{
  "dataset": "numbers of one to four digits printed on busy colour backdrops",
  "crop_scale_min": 1,
  "arch": "vit",
  "head_dim": 64,
  "qk_norm": true,
  "conv_stem": true,
  "optimizer": "soap",
  "shampoo_beta": 0.99,
  "eps": 1e-08,
  "one_sided": false,
  "batch_size": 64,
  "epochs": 1.0,
  "final_lr_fraction": 0.05
}
Rows from block 8 of a small image classifier, named by matrix and row number. Rows with one number belong to one neuron. Each number is 50 + 12 x the weight over its row's rms, rounded and kept within 0 to 99. All counts start at 0.
After each neuron's rows are labels from the 100 images, of 14976, where the neuron reaches its highest value: "patch colour" is the nearest of a few named colours to the mean colour under the peak. Only what is clearly more common there than usual is listed. The data: numbers of one to four digits printed on busy colour backdrops.
# fc1: MLP up (model.blocks.8.mlp.fc1.weight, 1536x384), inputs 128-255
# fc2: MLP down (model.blocks.8.mlp.fc2.weight, 384x1536, transposed), outputs 128-255

fc1.438:73 60 59 26 33 39 56 41 61 59 55 45 47 29 69 58 63 32 51 36 46 72 42 39 63 56 34 64 44 68 43 54 55 72 29 58 62 39 31 30 49 25 50 59 38 28 63 65 78 58 36 60 55 70 74 53 41 46 63 56 39 58 71 63 53 74 56 31 31 48 74 31 56 41 53 44 39 45 55 61 47 38 32 52 51 35 38 67 58 55 31 54 48 47 51 42 50 44 34 30 55 47 59 53 53 48 43 43 71 53 59 60 55 52 59 59 35 33 48 47 62 43 75 60 45 38 40 52
fc2.438:53 37 34 53 75 48 59 36 56 37 61 44 49 46 43 56 20 54 42 60 61 62 47 56 60 69 51 54 69 60 45 57 35 58 45 55 52 58 48 36 64 66 50 63 45 57 55 54 39 61 46 49 46 43 46 52 52 41 56 50 45 57 48 45 58 60 39 54 60 53 57 59 41 41 39 52 48 33 52 51 44 34 67 47 40 45 45 38 60 36 53 40 58 40 58 67 65 65 73 57 40 70 53 41 41 49 29 59 54 62 48 51 40 54 48 78 46 63 43 67 56 27 41 46 47 53 55 42
patch colour: white

fc1.213:45 53 89 26 31 39 50 58 58 54 75 44 59 55 57 37 47 45 45 50 42 50 53 49 51 59 63 48 45 62 61 54 59 62 27 63 75 69 57 61 50 18 42 65 37 42 37 46 49 72 54 64 72 32 31 54 55 68 35 40 44 33 24 62 34 35 39 56 42 61 43 30 82 46 43 40 59 56 51 53 47 29 49 40 47 60 59 47 85 63 44 42 61 59 56 63 51 42 32 62 52 35 51 44 49 44 58 55 67 62 44 68 59 53 62 31 47 37 49 55 36 61 55 65 43 59 53 76
fc2.213:41 57 48 65 49 45 53 51 43 21 48 43 53 34 59 42 34 57 49 69 35 48 58 52 57 69 48 70 66 44 38 37 34 31 44 61 59 36 56 38 34 32 44 52 43 65 54 46 27 38 38 64 48 63 46 62 50 42 67 33 66 55 53 61 30 34 44 54 40 42 55 60 43 27 52 78 53 56 59 27 55 34 60 61 51 55 52 53 50 69 69 43 50 74 35 50 59 55 40 60 67 55 60 37 47 47 53 60 40 51 37 48 57 50 31 62 35 57 64 62 56 53 58 63 55 35 50 48
patch colour: pink

fc1.547:73 55 56 21 48 66 32 54 44 55 54 40 58 55 37 38 45 42 51 43 64 51 70 37 41 61 51 68 48 54 53 44 62 63 45 26 72 51 52 47 57 23 52 62 48 40 51 60 50 40 39 54 49 34 24 70 54 54 77 64 53 43 72 56 42 52 52 66 48 58 42 63 33 60 55 41 49 66 41 26 49 35 73 25 45 48 44 67 51 45 28 37 45 51 39 53 56 45 54 62 64 69 42 51 67 52 58 66 33 45 47 66 48 39 32 35 72 28 65 53 30 60 43 37 48 51 41 50
fc2.547:47 59 38 43 56 28 55 54 29 52 60 46 52 55 54 29 41 34 26 54 60 60 61 71 53 52 43 56 47 47 55 57 39 43 53 28 31 53 50 42 52 41 42 40 24 41 42 54 44 60 52 47 48 50 41 54 36 49 57 59 70 29 41 56 52 31 31 60 35 52 38 61 71 43 45 48 65 53 40 48 46 65 33 36 51 36 64 50 49 23 61 39 48 47 45 85 48 62 66 53 36 42 31 28 61 31 61 52 51 34 43 56 36 39 47 50 27 38 36 69 45 47 46 34 46 52 26 46
patch colour: brown

fc1.681:57 49 50 53 49 55 45 55 41 55 50 59 73 35 53 45 48 64 50 48 54 44 34 66 57 34 38 34 57 45 42 85 44 39 30 47 65 47 51 31 50 37 38 34 70 48 49 60 37 56 61 37 39 36 50 85 64 64 44 49 61 43 49 48 50 56 33 60 48 43 36 74 32 46 43 33 48 56 55 48 33 68 45 58 58 53 36 36 71 31 45 38 61 30 58 66 57 55 52 65 38 60 87 67 43 51 66 52 55 40 69 56 67 27 45 44 44 53 44 49 55 61 58 46 36 39 54 34
fc2.681:22 67 64 44 62 34 42 42 50 42 41 50 40 58 54 71 51 41 52 43 54 34 52 58 55 48 62 57 55 57 53 55 39 59 60 67 51 53 55 48 50 62 58 61 49 59 45 41 70 45 63 47 83 57 58 52 42 36 37 45 27 68 61 48 54 63 54 20 62 50 57 50 42 56 30 65 55 43 56 68 52 37 23 31 49 50 34 50 41 55 46 50 51 74 61 36 26 46 45 38 50 48 39 33 45 75 60 44 57 60 51 65 44 66 76 47 46 38 36 49 44 47 44 31 49 69 53 38
patch colour: brown

fc1.615:55 55 70 47 37 45 53 31 69 44 71 64 37 30 76 48 38 25 68 62 42 61 41 54 57 50 52 35 49 38 61 62 69 61 53 41 50 43 55 32 41 39 24 55 32 40 58 56 71 58 39 52 46 59 42 68 46 63 38 31 55 43 63 45 51 29 52 57 62 66 59 56 34 50 48 49 52 43 41 48 48 33 53 72 52 63 64 54 58 32 56 41 37 62 60 42 74 45 39 59 65 34 33 51 45 39 68 44 81 63 64 48 57 53 47 58 43 65 50 45 55 45 50 38 68 69 55 59
fc2.615:26 46 63 55 49 35 32 54 35 74 53 60 56 48 49 56 55 64 46 37 57 63 56 56 52 65 51 55 49 51 57 38 42 53 72 42 37 39 31 60 58 58 65 54 66 59 34 57 21 47 41 45 44 51 53 55 31 56 54 42 40 32 60 53 27 48 63 37 42 33 67 36 45 57 77 36 44 53 53 60 44 51 53 43 45 48 80 44 71 80 52 64 49 28 61 73 58 48 51 39 44 44 46 55 62 40 35 27 48 59 37 51 55 41 46 57 69 41 42 37 50 64 56 49 52 65 32 47
patch colour: pink; white

fc1.409:46 58 62 56 46 43 74 45 43 47 48 59 38 36 38 50 53 50 56 42 38 55 30 38 63 41 51 64 71 56 68 56 65 53 38 55 56 47 63 49 28 32 30 61 30 66 45 41 55 73 47 60 43 61 49 45 59 57 58 44 54 28 51 65 42 26 50 41 55 32 57 70 59 63 65 66 75 59 36 60 33 51 37 53 35 53 44 58 70 83 59 32 43 41 60 73 49 65 44 51 46 48 62 42 48 46 62 49 46 62 32 45 64 69 51 54 37 33 53 38 53 35 64 33 48 56 62 68
fc2.409:41 66 45 48 47 43 64 43 29 41 45 42 43 29 45 36 32 45 48 40 49 51 54 57 41 49 52 67 75 50 51 44 51 58 48 63 51 37 36 54 70 36 69 43 50 66 55 27 50 32 65 40 50 68 44 43 58 64 45 66 59 38 54 52 52 35 57 48 39 71 46 56 68 55 77 49 39 73 47 38 38 36 38 58 50 62 55 54 40 92 60 77 38 70 56 67 47 23 47 33 63 45 54 35 76 34 55 64 42 59 54 48 48 50 39 48 47 64 49 60 43 58 68 59 56 54 40 43
patch colour: white

fc1.577:58 38 79 36 58 51 51 46 65 43 69 37 29 60 61 36 52 71 65 56 63 65 41 49 65 51 49 59 57 73 43 41 37 57 44 60 35 36 63 48 53 51 36 44 55 39 57 65 50 55 37 67 54 38 38 58 60 31 57 40 50 66 49 30 53 37 38 40 35 34 48 51 49 58 64 56 47 64 62 84 44 28 58 44 34 39 54 53 40 30 38 50 64 49 54 69 60 40 70 53 49 31 47 76 58 45 80 27 63 44 52 68 54 66 48 52 54 43 35 39 32 39 63 53 45 55 70 61
fc2.577:37 54 12 49 42 64 36 60 42 39 27 44 49 70 48 62 67 38 49 42 36 79 55 37 47 50 51 44 65 39 67 57 49 62 48 52 69 60 49 37 42 64 77 66 67 75 54 54 32 64 36 56 38 61 48 47 50 50 56 39 45 53 52 67 43 46 68 68 50 41 37 55 29 32 45 74 63 55 54 35 28 59 45 59 49 50 25 59 43 68 64 40 38 37 38 35 30 43 44 73 60 59 71 36 69 46 33 51 43 59 40 40 46 57 64 48 25 42 62 53 70 61 76 61 58 32 53 45
patch colour: brown

fc1.483:81 47 61 41 38 51 35 73 54 35 74 53 44 28 60 45 41 41 53 52 22 33 44 69 37 61 50 42 31 54 49 49 53 50 46 60 37 32 41 36 51 45 35 71 48 43 25 60 59 58 60 40 61 38 47 40 47 59 60 31 42 38 64 37 54 42 35 50 55 63 56 60 38 30 46 54 58 45 49 37 30 42 64 32 76 72 47 41 57 40 58 55 55 44 30 64 72 65 45 47 55 53 48 35 31 38 46 42 45 70 47 58 63 76 40 56 28 60 28 43 41 34 53 49 28 55 47 54
fc2.483:44 64 48 47 63 30 36 30 50 62 36 34 40 38 49 36 47 50 55 44 61 42 55 39 69 56 62 65 49 61 41 49 46 34 31 49 57 61 38 65 43 47 45 55 47 61 52 45 38 51 29 61 56 50 41 51 65 42 28 27 39 56 47 43 43 47 59 57 54 70 58 47 49 50 82 55 32 56 42 37 60 50 53 40 31 64 70 42 18 53 69 42 37 48 83 49 37 54 64 22 61 52 44 49 65 71 52 48 38 28 47 74 50 27 45 51 59 62 66 62 39 63 50 59 78 59 55 29
patch colour: white

fc1.238:34 48 62 64 36 28 67 48 58 59 50 57 42 40 32 46 46 48 28 38 42 38 47 46 35 40 50 70 58 52 39 59 56 52 38 39 28 48 59 53 33 60 36 57 50 63 41 43 55 62 55 55 35 60 47 47 46 49 40 53 33 44 60 27 50 55 53 44 62 59 55 50 34 54 42 54 63 51 61 42 54 42 56 81 68 41 39 49 40 41 39 37 69 45 46 52 79 38 69 57 57 42 36 31 52 27 47 76 63 39 55 46 46 54 57 45 42 44 46 26 57 41 37 58 49 55 45 34
fc2.238:63 45 61 29 41 66 50 64 61 33 51 43 31 46 52 57 49 51 34 61 47 41 49 54 57 40 57 39 49 75 34 33 64 51 51 62 48 48 40 79 54 67 36 48 55 50 70 60 59 56 58 47 41 50 60 31 62 62 44 42 75 40 47 52 70 70 43 58 32 45 49 62 52 59 40 61 41 55 41 44 56 47 61 60 48 53 59 33 42 74 67 48 58 58 61 50 80 66 39 64 70 58 70 44 44 50 43 41 48 48 43 72 52 33 54 52 55 69 44 52 47 42 65 52 46 32 22 58
patch colour: white

fc1.479:37 38 39 45 36 43 71 64 69 52 40 57 27 61 61 47 60 48 63 47 45 54 69 61 49 24 68 56 67 24 31 41 74 73 38 71 43 72 39 51 37 50 52 51 56 60 54 55 33 52 43 70 38 34 51 61 53 57 55 49 52 49 71 63 26 48 61 48 42 21 54 43 40 52 42 71 63 63 64 55 56 34 43 70 54 54 51 47 57 40 42 36 64 37 54 32 67 65 39 34 62 50 57 42 77 29 34 43 60 52 48 32 49 30 58 49 34 50 69 60 45 45 53 67 33 37 56 63
fc2.479:77 50 57 63 53 56 48 57 33 46 49 73 50 48 43 43 68 51 60 42 55 64 39 55 54 27 59 54 50 61 59 46 40 35 38 53 35 34 55 66 59 73 33 58 65 60 64 59 30 50 63 52 61 66 35 34 39 55 41 43 44 36 34 40 59 60 40 60 44 48 54 57 61 41 66 33 60 53 50 42 49 61 49 59 32 67 65 48 56 92 49 47 49 47 51 76 36 42 57 42 50 28 52 49 44 62 47 36 53 36 44 51 54 63 62 38 42 51 53 55 50 52 56 36 64 64 25 35
patch colour: white

fc1.627:60 62 79 47 33 59 60 67 47 49 40 39 48 50 53 43 59 41 58 47 46 51 46 50 33 57 49 53 55 34 42 44 65 42 43 67 51 46 49 39 20 32 52 59 36 57 45 58 50 60 48 41 59 60 42 62 59 29 26 21 54 60 58 29 61 42 59 37 37 55 35 51 66 32 31 43 68 59 63 54 44 42 54 31 48 80 50 46 55 44 39 62 64 69 65 28 68 53 50 48 53 47 35 62 34 58 64 59 46 65 60 67 68 55 45 44 35 40 48 46 43 44 57 48 50 36 46 40
fc2.627:28 71 52 58 40 32 48 48 30 70 36 47 55 58 47 47 40 49 58 56 42 39 41 31 44 31 45 55 39 65 68 46 53 68 47 44 48 42 39 84 75 48 47 45 48 45 24 52 40 41 60 58 60 53 56 61 38 59 46 48 55 54 68 38 45 69 55 44 54 37 71 52 47 41 54 38 33 80 36 51 39 65 60 36 54 61 75 57 59 72 65 40 46 58 45 70 60 36 38 17 48 64 49 26 61 61 41 45 59 50 50 58 62 50 58 58 53 51 51 47 31 38 49 66 52 48 23 57
patch colour: white

fc1.676:37 65 51 39 46 33 47 66 51 49 46 43 38 69 62 34 38 68 33 57 56 45 26 45 66 44 56 45 42 69 62 43 44 48 51 64 70 59 55 58 42 48 62 61 29 52 69 39 46 51 30 75 73 47 49 46 72 38 56 38 55 50 55 53 54 56 75 54 68 41 34 73 32 48 54 35 57 37 54 52 51 57 61 38 34 31 42 39 63 48 65 68 35 38 41 52 48 49 49 31 35 37 72 45 52 61 53 53 43 38 20 55 62 58 40 37 50 45 35 33 49 75 47 56 54 40 63 40
fc2.676:46 37 30 56 49 73 49 41 44 37 51 65 56 47 74 54 76 38 42 42 60 64 56 42 60 31 63 42 48 42 62 51 41 63 28 51 63 64 40 53 66 64 55 53 53 58 69 61 59 66 55 57 51 40 44 46 43 75 50 73 23 46 59 54 50 75 33 45 37 42 52 56 48 46 40 77 44 61 53 42 47 38 34 61 51 47 55 43 46 64 46 67 44 48 53 52 40 37 35 60 55 59 57 55 71 47 45 38 68 40 59 67 36 61 51 36 29 41 60 58 59 47 42 55 54 27 24 67
patch colour: brown